config.toml
encoder_arch = "poolformer"
model = "contrastive image-text model"
dataset = "drawn small creatures on textured ground"
train_examples = 203450
image_size = 64
crop_scale_min = 1
horizontal_flip = true
tokenizer = "word"
vocab_size = 35
loss = "sigmoid"
embed_dim = 128
encoder_norm = "layernorm_no_bias"
encoder_norm_position = "pre"
encoder_activation = "swiglu"
encoder_mlp_ratio = 2.67
encoder_parallel_block = false
encoder_inner_norm = false
encoder_patch_size = [4, 4]
encoder_conv_stem = false
encoder_depths = [5, 5, 5]
encoder_widths = [80, 160, 320]
text_encoder_causal = true
text_encoder_width = 128
text_encoder_layers = 10
text_encoder_norm = "rmsnorm"
text_encoder_norm_position = "pre"
text_encoder_activation = "squared_relu"
text_encoder_mlp_ratio = 4
text_encoder_head_dim = 48
text_encoder_fused_qkv = true
text_encoder_bias = "none"
text_encoder_qk_norm = false
text_encoder_parallel_block = false
text_encoder_dropout = 0.1
text_encoder_inner_norm = false
text_encoder_positions = "learned"
init = "lecun_normal"
residual_init = "none"
optimizer = "soap"
beta2 = 0.95
learning_rate = 0.0016
beta1 = 0.9
shampoo_beta = 0.95
eps = 1e-08
precondition_frequency = 32
max_precond_dim = 1024
one_sided = false
adamw_lr_other_params = 0.0013
max_grad_norm = 5.0
magnitude_pruning = 0.5
max_steps = 15300
batch_size = 256
epochs = 19.3
lr_schedule = "cosine"
final_lr_fraction = 0.01
warmup_steps = 760
weight_decay = 0.1
adamw_weight_decay_other_params = 0.01
Rows from block 7 of the image encoder of a small contrastive image-text model, named by matrix and row number. Rows with one number belong to one neuron. Each number is 128 + 24 x the weight over its row's rms, rounded and kept within 0 to 255. All counts start at 0. Numbers have three digits each. After the name is the row's rms in percent of the matrix's.
After each neuron's rows are labels from the 100 images, of 14848, where the neuron reaches its largest size: "top examples" is what is common among them. Only what is clearly more common there than usual is listed. The data: drawn small creatures on textured ground. In brackets: how many of the 100.
# gate: MLP gate (encoder.blocks.7.mlp.gate.weight, 416x160), inputs 0-159
# fc1: MLP up (encoder.blocks.7.mlp.fc1.weight, 416x160), inputs 0-159
# fc2: MLP down (encoder.blocks.7.mlp.fc2.weight, 160x416, transposed), outputs 0-159

gate.92 126:107128089128128094158128128148128128128101142152149128114128148132153173128165084128124128088054128128128128128128128128100097128128128128163084128099128170128116094075093128128166128134144128102156128144149069163128128081130160152128128128128128163128128128128128143128148128110094128128147154128177160096139128113112128059086215128170128128128170128128117128128154155128128139159113128128124088128128128128131157128128141128128092128104162187128150085133184128128154152142128159
fc1.92 128:111120128128171128167128128183128128128165128128128177128128128128128176081128090092076128147128128124124128152110128104128128186128128128097128153150128128128103073157166128147128164128128128128128099090128090128154128128120128128128199128150159128107128128128078128070140087128098128138128128161172128128128128119126128076120167128128128128107143128166116128079147128128128094091119099144128046118128095151136128172128128128128091128099128118128150128128166104182128124175128128
fc2.92 127:071097129158128128128120128102080146128167114140121128153146093198128128165128079101128161128128128146128079128118148128126128123112178128156106150128128137139128128148128128128128123128091064099138128128128145128077129101218088123128137089142167101086128128128151128089124151128128083150178105128115128128126128128128128128128128058128167120128128079128157128103114128128127080128128088128128126128128152197096142128128128128128138128128128140128128113128128128113128074084138128
top examples: large (59); striped (48); crab (41); colour: white (33)

gate.16 082:135128128128194128128097128077140093128128128128106100128160086131128169150128128128170128128088128128128181128082145066128128098101105106128152128128128128128128176061128162128128128186128128128092137128139144171128128128149128169093092099128128128108128161122128128097144128166187128057166128128128154128070116105152091128102128128068153128128161128128128128128128141118128128128128128080128107128143128128142128101136142128157128128152167153128128128103088146169150101126144128
fc1.16 081:071128128128129120128128128128128128128128157151168075128101089179128128128085128128145128128128128128128128146138154128128128093149156128128194128054149128154128094154128128128151128108128100109130128128153128110128153084128158105128128153101067128158128128189128179128094121128128189128096128128128154188197128128128146122128095128128136128128087128128128086128128128128128128119080128168101128073189141128122128094128128128128179128128176128114128104128159128128094128128128128
fc2.16 088:152166151105080128086128128128123163106128097128128123128119090128145128208171128057128128183128128151128118060155124100128144130128076128128110125146128096128095102082128128128186128128087094128128112128151168128128128128133150128128128128128101128128196112176128128128105102127128128112128120128128121128128128128185128059128128099128156128116096128146128128135172128128164128149128151090157128143096128128128128161065128128119145128136128128128128128078114128128128096102163112
top examples: large (56); beetle (43); teal (26)

gate.130 078:109142128166128128059116097177134105128125154128128076107128120128107146128157128094128128119090081128149128128111085128128128163128128177165139117184128128122078128128128128128071100128128128108128128149128128158113128128160144128098128165128117151200128128128090105096128128055152150128090128128128101171116150207128134067127182128130128128128116128128102128128128128128153082148128160120128159128151159128128128104128164128128128099098128089128128128134090128150128128128128128
fc1.130 080:128128150128128128128121128128128128128064128086128128128128128159128128153128146128128088109091158128128128128147128167166114166105171128189128114128128128128079128118128133128103128128134128128128061128120137128110151128128160191128128128128128128116128136085128144128081088091134128160128082128128110128111128128177128081128128149141128166080128128128128128128097170081128090091128199067128078166152128128128085072175128128128142128128128088161128139128122090128128128156143155
fc2.130 082:128128128128128128147139128186128096128128105087144128128128128083128065128128076089128128158128142112134128164128128088128151128128128160192160128128143069128128128108128128110144095145141128128128128128128100088128128128172128072143069128128145170128076128097128128175128196128128192128173128118157128128128128128128128151128085149128128175128128153195174156156128128128144119124128128128128117128130061128132143157128128178095128128099128096128099113149128128128128128128128128
top examples: white (40); starfish (26)

gate.167 091:176093128128128162128128108128137159128154100137128128128128128128085128128130169156128151128128128134117128072145128128128191090108128128128193128128128183110128128128128128128151075128097128191128128128102128150128157172090128128128124132081128154128128105128074128188161080172128128128128128128090128154128089128128128099128066128128128136166173155155128114128128165128128128128150128096113128136176128128061128174151118128128128128095159128128128128088128128128128084141128089
fc1.167 095:099128128128128128092120105128167128128098128152163098157128128079088157166072128128095201128107128128128182128082128128128166072106128159127128107128059128128157128091087128128128128128128148128128128151128128134128128097128106072079128128090152128128128128049128123128078128128128128128098128128142128094128128128128128150128165162128128146114080145128144128128084128128105152090128128174142128115134166128128128128128128137128112128168128128162128128064118088099128128094128150
fc2.167 097:102128128128128108089128117128127115128176128128128128128128153151159128150128079128147128128113128128176096149128164128101128128128128096106114148128128128197128128128087128128068096128180171113128128104128128098084128128128153128128112128128187127128070128128128128095114131128143128128151128162128086070156156128128098128112198128128183128135162156128128105051128122128128128070128103100161128126158169128156128165128179128128128128105128120085128128159128128133128128084109128
top examples: fish (41); grey (28); turtle (26)

gate.237 103:128128154128106143128082140128152094128128128188128150190128198093128128128090142147158157128128128106081120102128134128177128128141120128128128160088084170128128128128128128144128128128154145146127192106092128145087128108150128182128128167128127098128128074100128128128128128193089160128130159101092113141128128128128128132128128128093128113128128128180119128101128108128128078104137128176128091128128152128101154128178158128107084149101128128145128175128098128128165128128161131
fc1.237 105:152128128128151107128128090128128128128128089159128128105128128128128128128137108185141128115105096128102141128128128129128181170100128089128128111170097167111092128106128128128184111128128093115128163109128128128128128157163168094113128128128128158128128128128086128128128166111141128128128138128128128128156182184128128054037132128128117128130128128128104128128195128096128191128176093160166143124147128108088099128106179093128096128128171128128128085128128128128136153128128128
fc2.237 113:128162128147142128146128086200128128161083128128177128128127128128144064143089128093128128128140128128166082148146150092128128118148128128100128128128165069128165159128071128128128128128154157166128128147128128128139128128120115128169128128134128124175089128128128076128128128167136128108152128154200117104084128120128167128107128128120146105128153113144104128128129128128096128128128128096128128190128128145079128128177146128128128128161128128090078128128204128125155128100098109
top examples: white (34); turtle (27); fish (25)

gate.262 081:110128128128128128157081187128161128110128144128159128128116124175162128128106102120128128077153128128100093128188128128163128128142138106163128128074128134128128128128121128167128128166166128128128096128128128128115085128089128128128128166128198101150128062128139128161128128160106128128128214073075128128128128128093147112128140128128102128128128178156105128128128119067128128156062116128145166169128135147109128128149128102128128128128096178128128128147147128128128108128112128
fc1.262 081:086110128080128173128128128128128128111128128128109128128128128128128187128143095078128155128087156128106128128142169128128128141128128128128128086128128157144163128128147103128132128128162152174128128128128144146167128128143152176070128088171069186128128076106079096083128116156143128114128128145128082113128116197128105127128128105128128128118100159110149079128164128148128140128145103128128128140112080071076144148128128128128128155080128128187128084128136137128129128128114128
fc2.262 083:099099060092071159111109128128118128079128128159085128128128167148109081094037128115128112128102128128082138119154135184128075128128128099149125128128116092188128128143165128142095120155128123128128098144128128156128128128130128128128141128187145128135128129153128128128064170147128158099128128128128128128157128180098128106184128111128128128128128128141128128094119128080154128128128154128128128140128127128128128125128075090128095128140156152128128128151128189128128128163128128
top examples: pink (49); crab (28)

gate.146 096:151150128128128161097128128155128142164128098128128106158178092128128155141128128128128128128103128128166080106128147128093128128128128113089105139097128112128171128128128128148094128128128158128075139070128128083162128104121148165189171128125128146078128128128128128128135128128116128160128081128191128128157098134128196149092178173169057128128128108128128128128128096128080137128128128158128128128151126128128128128128127080089108128128125167128128115184148126128104092096099128
fc1.146 103:128151128128128128052133118175128128128128110128095100128193101128090078159097080128172150128131112128101128098128128119121128128128167128147128111128128087128170081128095155169145152100110128162089128128179155128074128128128156150128128128128091119128116128128165130103135128128128099128099128128128128128128111104138167157128135198094090158128158128149141092111128128128096128112114128128046128128128081128128128128128090085097128100128128110109128128151111128148096090128128113
fc2.146 111:146171138092150098128077128128128113134079109051132091101094174149128165066128090109102089151128109128128128128195156128152128147128105128128088092090128171128085122101128128128128093093120128128148128105128147128128128128128128108128128132128128128153097142128128081127148128168146128151128128128128176160128128128128128125128111094128112141128128151128151128156160159112128128128094145094128128105128128213156128128128133142128200109128117128165101174096128153094115128128128128
top examples: pink (79); crab (38)

gate.114 133:128128136056128128181165161113168128109153128154158161128128128163127128096167105106128080128099073191145128103128141128088128095128097166152165098128169150128124128144090128151093128128153140096146128145128128128128128128128128128151128104128126180128128108114128128170104158128137128128090128092128095150169128128116170172156086118148115144128128077128189128127155128128134142100128153128128128100146155128091128100128128128178085126128109156128080099128092148128128146128128128
fc1.114 151:128103155095121151128128144078153091128128102095090128122128092128128128082109128128138128136150128176128149128136146128128154128128095150128128128128102085128069148148099128165128170155128181059124083128124162104106153128128174128128128203110128128159140168107128128102128117168092142118066146128070128171128152128141128146141128138176128128128115128151128128128180128140116128128087128128184085128128143108128105128128152159145106128128128165136086128164128128111137128142128140
fc2.114 127:067160138128128132100111128157128128099120128128128128142098128128158137128093096128072128128163171111111157128128128128128119128128128163110102128128087090107125092128151117059128153102128063137066102096128144128128128108111128128116097128128128103128128142128128128128143052078128128113128140141143128077128128174113102123128128175128135128143085167116129079142128098128128128171166105138128110128128133128186128128128128176098142158166128128133158110067145146157133128133128168
top examples: black (99); marbled (81)

gate.254 093:157106128128117106128148166136111119158135128128169128128101128165146151190128115128128128128143114167139128128128101128071159128128128097138060091075120152118128147128128128128128105128184128128128162198161170169171128163160114128091091128128088172128134096145128128128071148140128162128163142128105096128084128141128128128128152128190128128151128128128116120128128128128128130128128128182128152191128128097128148128128148168128087128153155125128094087114128128128128128085128152
fc1.254 096:128081141125201128128128199128082095091128128159128128092128134128128128128128141128128128128167089145172128128167128128128128163128098152128128182083101128080128152128128128138128204128128146173128128128128111128128128128128128071169072128128185156115128128162128141089128128128128128143090128128112128128170128128116096128169096095128138083128128134121149057113134128128105128128176128128128128072128116128128096128110128128128156160128090113128128143107128128097132128128109096
fc2.254 093:154128128128128143164128128128128128128176140156104128107128105066128128128087128128106128095155143128128167128128128128128160128128128128128061170128117128128128083128181165128128113081128128128092145128128128128128136148128076128162128067135200128128096105128095076076128109128128104081091128128128129128128119142128112084164128128078128136167128106148128128128149150141128128128061147128128128115116050147101128128159128079128107128128128080128128153128160128111128128112128168
top examples: white (26)

gate.148 116:128128112116109111132128128128088197156097128133063157128104128128109128114128128096128128177161149128128128156096198128128110128100128171102171111128128128128106128089115128150101128128081065128128132128100128128128128109116128155128156128128157128165128128154189119094128128128190128182128190163128153128128155141128153126128128128096142128128181161128110144146128100086094118179085104128113128128128121128128128128093128149077128107087128128126128128126164128110106128128159146
fc1.148 132:112128136128087128128148087126105109128118109185168129140128128158128128128097128086084128093088091128091128128105128128063128089128102128128128107143163128128162109157157174084084159128142128128128144128104128147128128160092128128128128115128128128128110097157066128128087154104128101109128128090088144084094085071105132128169128128128084146128128074144107103089128128128128128128128128174099166160066128103128128128128128128171128128157100128128128171128109128128112117143128128
fc2.148 119:128088128128150157065128128166128128128118128128128159128128104128128132128142156152149128109165147072128128098065128128128127121107128128128129088141143104128159128062128137137108128133112128114128145164148125128128128100128099128169128113128126128128128162128128152056149132128152134108139165197153076128128128187103108128137141158101128062128128142128128128128128144128094128127128111173128093128102128053137128087160096128128128128080128120085167096088154128103128140128152100
top examples: pink (49); scaly (49); green (25)

gate.407 088:128098128150128157062128089128128128128113128128168092132128128128103128127128113128179058128128128128128117128175119130128128127144102128116128110128128180128128142128128163128144128128128160166128128153091128082128128128128128172162128128128114128128128128136138187128128128089163155128128101128139128128137128128128128128128199128218128128128137096137128128195128128128128128128115128105128091128071128177138191078170128105128106108128128175148128128118128134144157111204128128
fc1.407 099:128097142128093152128128128128086128135128128144175100128128167139113107128128128155155128128128128143128166128105070080156128128128128082128128090089049128162128128128085180079128057128127128113075104119128128112128069128128128076148104128168128136128128128128153177156128128136128088128128128098128149128097169126128069158120101128128110128128128138128128128128128160128128128128115128128119128079155164090147141128128106163128128106128112134128105113128173074155083097128137113
fc2.407 097:161128128128128128128128168128128128128128128154088128058128128146128128128128128128128128128128130171169088163128128111090103128177087128189128150128128138195128128128161128104165128128128128162134188124128128128085091092128075128128128128095128167121093150105128128102128100128128143098128074118128128128128099128128177108173128074128128128090128128128125128151128128128128128163128128128128181090128128128091128187115128128113128104168140128128156128135128128162128167174182079
top examples: white (62)

gate.277 108:113128095128180153128174184180128128166128128101070128111154128165128128128128098128093128110108128162108160128128109128078128162165173176191128156128145128128128103098128109128098128096128128128128128128128128163128128096107128128128128128160152128087067128097096099059116128128128128128145128142128128128168176098128128128128128128128128081128098128079128128151128166151128177128128100128163150093128128128128128128128128142128138128128083128167147100121079128128155181128128120
fc1.277 105:128095170128128072082128128079128107128128074158163130156114096128106128128128109128168128128128136128170152076128128128111144094085128128128080128128137128128128128128128104128128128183179128128128128128158128148128141128128128167128158128128128128128179159095112128121128128129128165103096159160128179128052128128100128128128147128128128187128104128164128128128146128098109128119128148128089091128086128145168121128184183142085128071136128128128128097128139154118107128172088128
fc2.277 111:127152128128128109170081165102128107155115138162128117134128075085128133128098103128128125128181128128128128128128179157141138128169128104155128107128128128094128109069090083128123128139140171085128112128128128176052128118119128128102128156128137128119128107107094128128128123128176073114157145128170184128119128149151128102050128128128128075143149125094111128113111128130128128128093128086146128141128128073128128128128103090128128147109090128072128128128128156108128113128120090
top examples: striped (48); teal (41); butterfly (30)

gate.113 101:128128147145128115146081128128128182128128153118128089128128132128123100139092115128128128128128083125101128128146170087128128128098056113113128178128128196153128091128178128128091120197060128128128076128163133148128128128090177128193128128128168099122128128145128128128158098155137151128128109128128160158144150128147077128103101128128128128128100168128113128128132128154128128069128128128128128128168083160124105095128115130151124128085103128150128128099121102128128142088128128
fc1.113 113:128128080116165156128158086092091128128152128098128109128128128128147128128128128082128128128128091128181128134128095128126128142128164128168124111121128069128085174156071117128169128088128128075146157128128113177128128091162087128156128128113093161076106128128085151128106117128128128116128128066073148157163128128137128128190142128128128128087128081128114128128157176128128128151128100093112128157120131128158128146094144159120114128157128128128128172118163097150128128128144128
fc2.113 103:128128128128128128128142128105095128128176128146128129128128158172101110128153099128128128136128197128128128182181165092178128128128128128128128148100136114136173136128107117118128158190171106128128165128128086106163106128134128128085128075128128159128128128128128128128105128128128128128128128128168166128128131170128151128085128128128172074128128128154128128120082187079156128194156090121128159128148128128128176155128128104128128173128128128128110082128118147128124155075169151
top examples: black (99); plain (49); snake (31)

gate.333 127:128105128153108128093128111158128128128114128146128116128128128128110128097128179128168144128146097123128165128149128129154175097128116128128128128141119128143128128128128139128182107128204114107103152146128133128091128188128110128128128168128164168128128090098128128128128141156161128128117150142173177128098128175103128128104128128107128128068128138165128128054111131145094128088128166116128128108128128153110095076113128128128077078128128128128091128105128128031128128128160132
fc1.333 133:095168171128150107126156128128095128168128128128141128128138128157141128128128128081064102151128109162150104158128128147115100155128165170120128157128179106149128110099128092116128119128050159158128128128138128128157177078128082128133153090149097071130086162128156128118103142128103138098128115128128091128168128088155128128160159128157128159175128107126128142171165128128128159128128128111128128128124128146128146128128110128154160162151128157142156128128128107200165128128128128
fc2.333 126:150128175128172143128128128108128128120128103128128152128179163128086164128146149128175074180071128128128149128128141128128103107128128128111128128107092145128128144142128148152128164108128072157139145128128128128123128126101071210132064162128128145091142128099141181139086128119142128128128169128128125128161128105128154083106128165128090128128128148148128128128128128108148132128128162128128128099115094128128140128128075128108128167128108128167128075128047128128092115128128127
top examples: fish (74)

gate.296 114:104121104105140153170128128132189128128128113080128128128154098151128163128195071128143100128128128128142173114169158128128128148175128128128065128126128147098128128128128128171128151128088128128128128095128164089128128110128128149128128128128107128128128128055128128149198126157128154128128128081128135141128128165172101128114132128121128144137128175128163128130157109164100075128172109128109176128155128082170128113128117095157107128128155152128117128092128128128130097128128178
fc1.296 115:138128128128128135101186136128059128174128100176128128107145164128128128131128170118080146128128128097128101158090152128107128089131128128128155091150178128153128128128160143071128128128152104128101107172128128128128153128128128120116131186156110185120082128128128110128112150105128086117128128140128154128128128082128128097128128153114128128128128112070083084180128147128128160105128128138166133181084155073142128128113128128101128128103128120128187112121127128133155142128169100
fc2.296 118:083128128159098155128179128171116080128128141128106128128128052154120139128172092116192128068101163153128141128146128109128128101130128128155128128128184088142184128128067131128128188156128128128107128128133128128134164128066076155135145111128129128091141128118167129128155128160101099092128128080128104113107089159128128193128117114103117115169128128179157135128128148128112128118140128126105175128128128128154110128137128128128097128115143128128128128110128151128128128128128128
top examples: pink (53); scaly (53); orange (41)

gate.105 074:128083111128128151128128128128128128128128128128088128128170082110128128128154169142107128128091088128108112128093128128128128086128099128183128128128102148124148128128128128083128128196128089128159099125128172093108128158128109121196128152122128128089178128128128128138174097128128128141128109128128128104128090155164077128158128128177110128128165147104192061162128102128128128128175184128128128128128128121093086128144157128128128128128128176128128128108128143070128128157128163
fc1.105 073:128128120128128128067128171163128148161128128128131171128128128176178128128111128128128109086158128128044086128128153128128102128183128128128102128128108128128128047128097085094128128147128087101155128128128159128175141128128128128178098168128159128140128128128150182173153128128128128128106083128128128128128129128108128172164128128176128153161128128161102128128128128128128128128128160128128140128128128176110115168107189110128187128124153128128128162128128097128087128128128143
fc2.105 071:070156151077128155128128128171128128094101128183139128128128078128075128128128128128128191128153128102128128166177128128128128128128128128139128118128115128154168128179089141128128128128128128128128128103128128103128160128157128128128163149128106142128132128164128069128128128128147128128131128090139153071155081128128195128081128188084158128119091128128169128128128083088150128063128128093128128128128128172177128101128100128128128163121128159128128128115087116128128094128128128
top examples: large (53); snail (38); white (25)

gate.176 101:113128128128095128129128128128128099075114113128099128128128077145117128128128082163128088128128128128158100148155128128128128158113128128101128083128144128123128128063128128176128115103133128101128128112128146101128177128128128128128215128128128095128128163082106128168128128128145128212128161173128102128141107128128128094183090104128128106128128112128146138128157145149114145166106175150128173128128162161128165128157128128160128175128189128128128128128159143128101128128064128
fc1.176 106:153115134148182128128128108088097128128110128188128128128128185128135128128110160113131186160163076169085129128084063083094128128154104102128128128128155128128128128157108128074128151128187128097128086128128140161128128128148128149161087128172128153128128098128158156128094162128082128128128111088173142128128128128128124128128105147128109122128128097128128128128103128151163190128128072141128146128128151128128128075106128128128128128111094085128166161159128118128118128128128128
fc2.176 123:177128128111115128127128128128128096174128142159128156182128128128128085102112128128167091039128128128078131100128128128128128094128128128128119126133160099160128141114085128145128149072087128128128128147128079064128128109086058175128122145128128076128103157094146128111128128145128128128128087105135128093128128128128138128128177116128088137118128128128081173128128128071116128102088114155137128128128116128138128128160107128128187128128128128128104162128098128166087128128117128
top examples: pink (53); snake (31)

gate.161 092:099128128111128146128128128103096128158099128142128128128128128138203128128158128128128128128163155150128128123181170128142162091128090128128128128141065128128154180083128151128128128180128128094143128189128128178128181128106128160158132128128128128128128160128128154128169128156128128145128128128101071191092128149128128128128103124128163128128128128128128112113089146045150141099140180122128112086128128159128128128106106128128128100128112094111138116069155143120128128156128175
fc1.161 096:136160141084128105128109128126073149152105128089128128106128097146128155128141128128176128128142128128101125107128128096158198128165128090135128128107078164128128184128128128144128128195128069128095085128128128141146128099128146098128176128128128133128128128128128165154128104136128128104126138128128073146128128128128153123128097104128161128128128128086100128128090128128112095088128128128142063128090051128212128128155128143128100128143149106128120120142128128093142174128128125
fc2.161 104:101143178152128128118128128128128151128128128128166128128186128128128101098108128133128151149128080137212175111128117128128123128146117149101128177075128161114090092071128157114170172128113128108083101086149135128108113122128144116128128124128133128088092112128128115074128128128128151116128117128128128128073090128128119164128128162128103101136126128128128163145128163152167142166092128156128128128156202128128134120128121110128141152156128128165128153148145187128141100171157135
top examples: large (59); black (39); crab (36); colour: red (26)

gate.316 118:128146151128128144128128118137164125128128182149128069128128128070128128128109088151145197151174128148128128086128134128128171141128045128128102074128117128128128128091155128128153164101152128108128081144150097128097128128129173086128096128118140168107128082128128128137128128152140103128130128124128150128128150128108165128116168094110120126128128128128128095128108128204124162128128128128128128149128174128128128128128128071154119128128128128062128120091148128104128087098163163
fc1.316 111:157073128128154128112059170168112083118094161128128076128128128080109090147128146144110112128128139128153113090173128109128128152128128119128164128156117128113106128128127155128128125128141128119128152181179128186164128128128128128088128147137182128128107152113128103128157128128148102128114109170128128135103128128058128133128143128100128176124092128172112077128102128128114188128128134148153128128128147157128114171128128128128128087073111116084128128128120132128128128128192128
fc2.316 120:105110128128128198128128128128128089149107128104096129150128157128103128061128188128128050128112128128128138128128128128157128114090128116128128128128128128113128128177099128104098120191128144150182147184095128140102128128090091128172128112202128128128112128147131099157108128128128151142128128134128109095128116046128128170130178128098147110128128128128128103128157130105128128087128157102128128128128163153159123122130128155128128128128128128128176078128158128128128081136144128
top examples: fish (73)

gate.35 110:128121128128128128128112128128116128118135128128094128128132128128141102195090172076105144128062128151139138091138148128141083133079165146128128175128128058128150115171128128128142102166096128128128128136128128144110128187106173108145120107128128068095157178157131128110128128088157128146128081110103100128151128098128128128128054128109128128128128128128103128147128104109143089128099140158128128128142152122137128084094128167160116168147128128128128128128095072128150158128117156
fc1.35 112:165128109099120175121082128128171128112128128161107128128128128128088108083128178128128128128128149128128128106128128128128173127128082162145140175088113194109128128142090099128140159114167121167185128128073142117128136128164128128128128128170168168110128152108158128146148134172135128128128085102090128149128128141141128156115094128167128128128118128079093128128128153128169101128180163105110091128128109128128083128128108100104114128128128140075128128128128174087128128128158168
fc2.35 146:128133128111128136095128135093128128130128173128097142146155115128128128128136167144128128173099125125128128108128164166128128128096128128128128128075172128159129128164083105167128169171128112174176128128114128128149159139128146128169128128138128154093198150128145160128128150128143155154128128128128128128135113128088097128128114128137128142112167122128128115128128088128152128132145154104101128099128133128108128128099128135128052128148128128124182010111128128175145111139097185
top examples: striped (82); brown (29); jellyfish (27)

gate.86 111:100184128128079099128145101092101128140128109154074149115082137097128169152190114128128128121128128129095085128116133128128128075099128128105128128114128128128128112116128128128141105128121093114149128128153128186087128097128128057162098128128158095128128128128128158128076187128143097182128157093165128128128128128142093159128128103155151128128144128112140128084099154106110128155128115128128128085193090128145093128117128181104109128158118128139150128128128152149128128154152128
fc1.86 109:217137128128128099168128128154128128118128128135113128160128139128128091103105128128128128170137128105184128175128065128087128152177173146128128093128128128146128128128156128128128168100128128128172088055128122075148128128145128156108157112157128128128128128128128115172128128099128174063128128128102155077128191112128073095153128128122136128128128163113153128128128154163167128123128132113143128095128128128094128128136128128076128107128128165128128128128112164118153128128133109
fc2.86 114:128153107112128128136128144101101099119128108128128112128128128099079138128128126128150128092128149128128128128141156157128124113157160074083128160079099128128128094128128150115152128102126076128128128155128103128080128128162128128114084136128112128128128128085128064128176102128128128128125128143128051172127129082117168128128160128085189170088163069173128144109128083111128077128128116088128098128176090128128094128128128128128128112128128098142128128095128085128128107128112128
top examples: large (56); spotted (45); snail (39); colour: blue (25)

gate.329 100:128128091155128128117191128128128128128112128107128145155128128128128157128153128152199128176088128128128128128141128128128128128128128128128128092112128093128128095118169128128128128128158105128128128174128128146128083128109128128060128118130097163152128094114073140155128128113128128128185128156128128156117148128128075198105160102128128128128128128128116128093128128117128128128087128096128128128128128128206174102128128170072103128128173183157128063128084102128098144128128153
fc1.329 106:128148128128076128190151150136128128145128102128174128148165156128102128128110097128128128128128128128161094128071106092128128128206128128154128128102126128128125084158154082128102128158176102074128154151128108152116086139148128148128147128128128088142160067134128128142128161128162189132128128145128099128098128092128128128128128128128147090128120099193128128090128084128128128128128093128143128128128103128128168103122160141085128128128150091128128187128128128151142157154128172
fc2.329 114:149143128127128169171087145128103128128128073128128115128143177108128128131165157181128128128128128155125128085089128102083128143128120128102128128067096128128184128128101136111128128173128128128128161153155154128141121151128128128099128156128088115128170108128128128144128115153132152128162128128128090128161073062140135128092153154128130128128120138151086147109070149128128078164128128128146139087128106120128128128133157128091128128081143097128135070128079128146100163094128176
top examples: white (27)

gate.248 088:128187136083158128156128109128128128153162128128128148128128128128151086179122134128137128171126086128128085106128128086128101159128102172128128179128163128128128078173128128158128102150128169160128128078127180128128128099168192147141132114128128128155136076117128124128190155128128128128128128128128128156128116128128128097092169175093157128128179128128128128128128128101140148128117128128178128173085104128128128082128128128128128165068128167113128101128128113128087128128128139
fc1.248 086:096168128128112128128081089128128128163109128122147134128154128128171111128128103160128171128128099135128128128090128128084085128157128155097084128178104128081175044197128128143128134180128128105077105128128145164164128120128096148145128128128126128169142128128100128111204128128069161131115128128128153128128128128128128128097128128156135162137128154089100128128128128128128164094128128128170078128128128128128124099095128128128128158128156126128128100128153128128128086165128099
fc2.248 084:128128092113138128128116137128120128146128128106096128193128140128144104169111088153128128128128128128095128099128128112128128128122155142128128182134128134128081128142153177128128128153128095128128128147128128128128128128202128123128116128128084128162128128128128126128128128097161128143128115107128102128128128177147164112191188072128128128148154090128128192128098166128128128172128128128094075136092128128064172153128081100094128163128134084128118171099128158090157128128136173
top examples: crab (67); large (54); white (50); colour: pink (27)

gate.402 087:128128146128128128128128108151128128128169128103158102080128128134180128120128128128076158128128139128128128128106113144128128174128155164116128093128128080083132189113151148102145128128128113128110128128179157128101128082128101107180128128128128144171128098128147097128108128128074128128075070128093111128128122088088128168128091178128159126128128128095162064128097128146128149128157105128175128128183128171143087128128128128163128128128128137128112085113156128176128128128151129
fc1.402 102:128077128128088168128093082128128151116093110128119128128077053128109094100128153128128141128128128128128128128116111173107085107128128088128105079151074081137105168128128184158128153072134159110128128128146128107107094128196128114128128147128125148128128055128128141165128128102181128078128128128164128125128128109128113128109138128141116100109128125128123073128128128152128123135128119128128107137147109128128170177128128111096128128135110128128090055110128128128128115128128128
fc2.402 099:127128084101128124128128128128128128088128081128178128128128128128085123128128089128128095203161128128100128128118128128171125128071109128128128098144128174071101128141128128128128104128160128128128145081128084159142128102146128093128128107127128128128175128128158172128147053128108143128128128128060128128165106154128128128128128119135128153128128126095161128125177145128128080128120204128128128128128128116079139100137097090128095128128085128128176128173128174143128128128128135
top examples: large (62); dotted (60)

gate.82 102:145199111128094128147128128128128128110160128111061143097111155080107098128090159128148148151139100128128128128175123128128128128157128128128103107128128128101142097128107128121146099185156149128128074086130133128079082075121128128128131128104111151106128066128128151128174128128145150150152143142108104128128105128096129128147093128087136155128120128087136128126141151128115128153121112103146159107128117102081128186128096174173128145089128150128128145128128104129182125106181143
fc1.82 095:109161061128154147128128128139128064128128128128144128128128106126128128130093128128145145078092128139128140128097128164122164128128106176128128145128128128128128128128179128128128169165143095065184128128128176128128164181128128101168094165119128128128128128124128081128128128128160104141096128128117128094128164135096128128176077128128112128128128133184098083128106104128137128128128128128128128060128079128081128128128128128128128071128128103128080073128128104091144128128104128
fc2.82 093:128128128128149128128089124150162091168116158168128165128103173128149128128128125110128128128128128148128128128138193147167148148086130062096128128128128128128077121091159113054128128128103114108128128175128088173164128128169192128127175128128105126183128130128145128128119128078128128128128150066128144116157128128120153099128112128125128140128097128164118128117133128128104128151128128139128132207128164114128128128128128128128163128128128128167128081128128128128128067106169112
top examples: crab (46); white (28); dragonfly (25)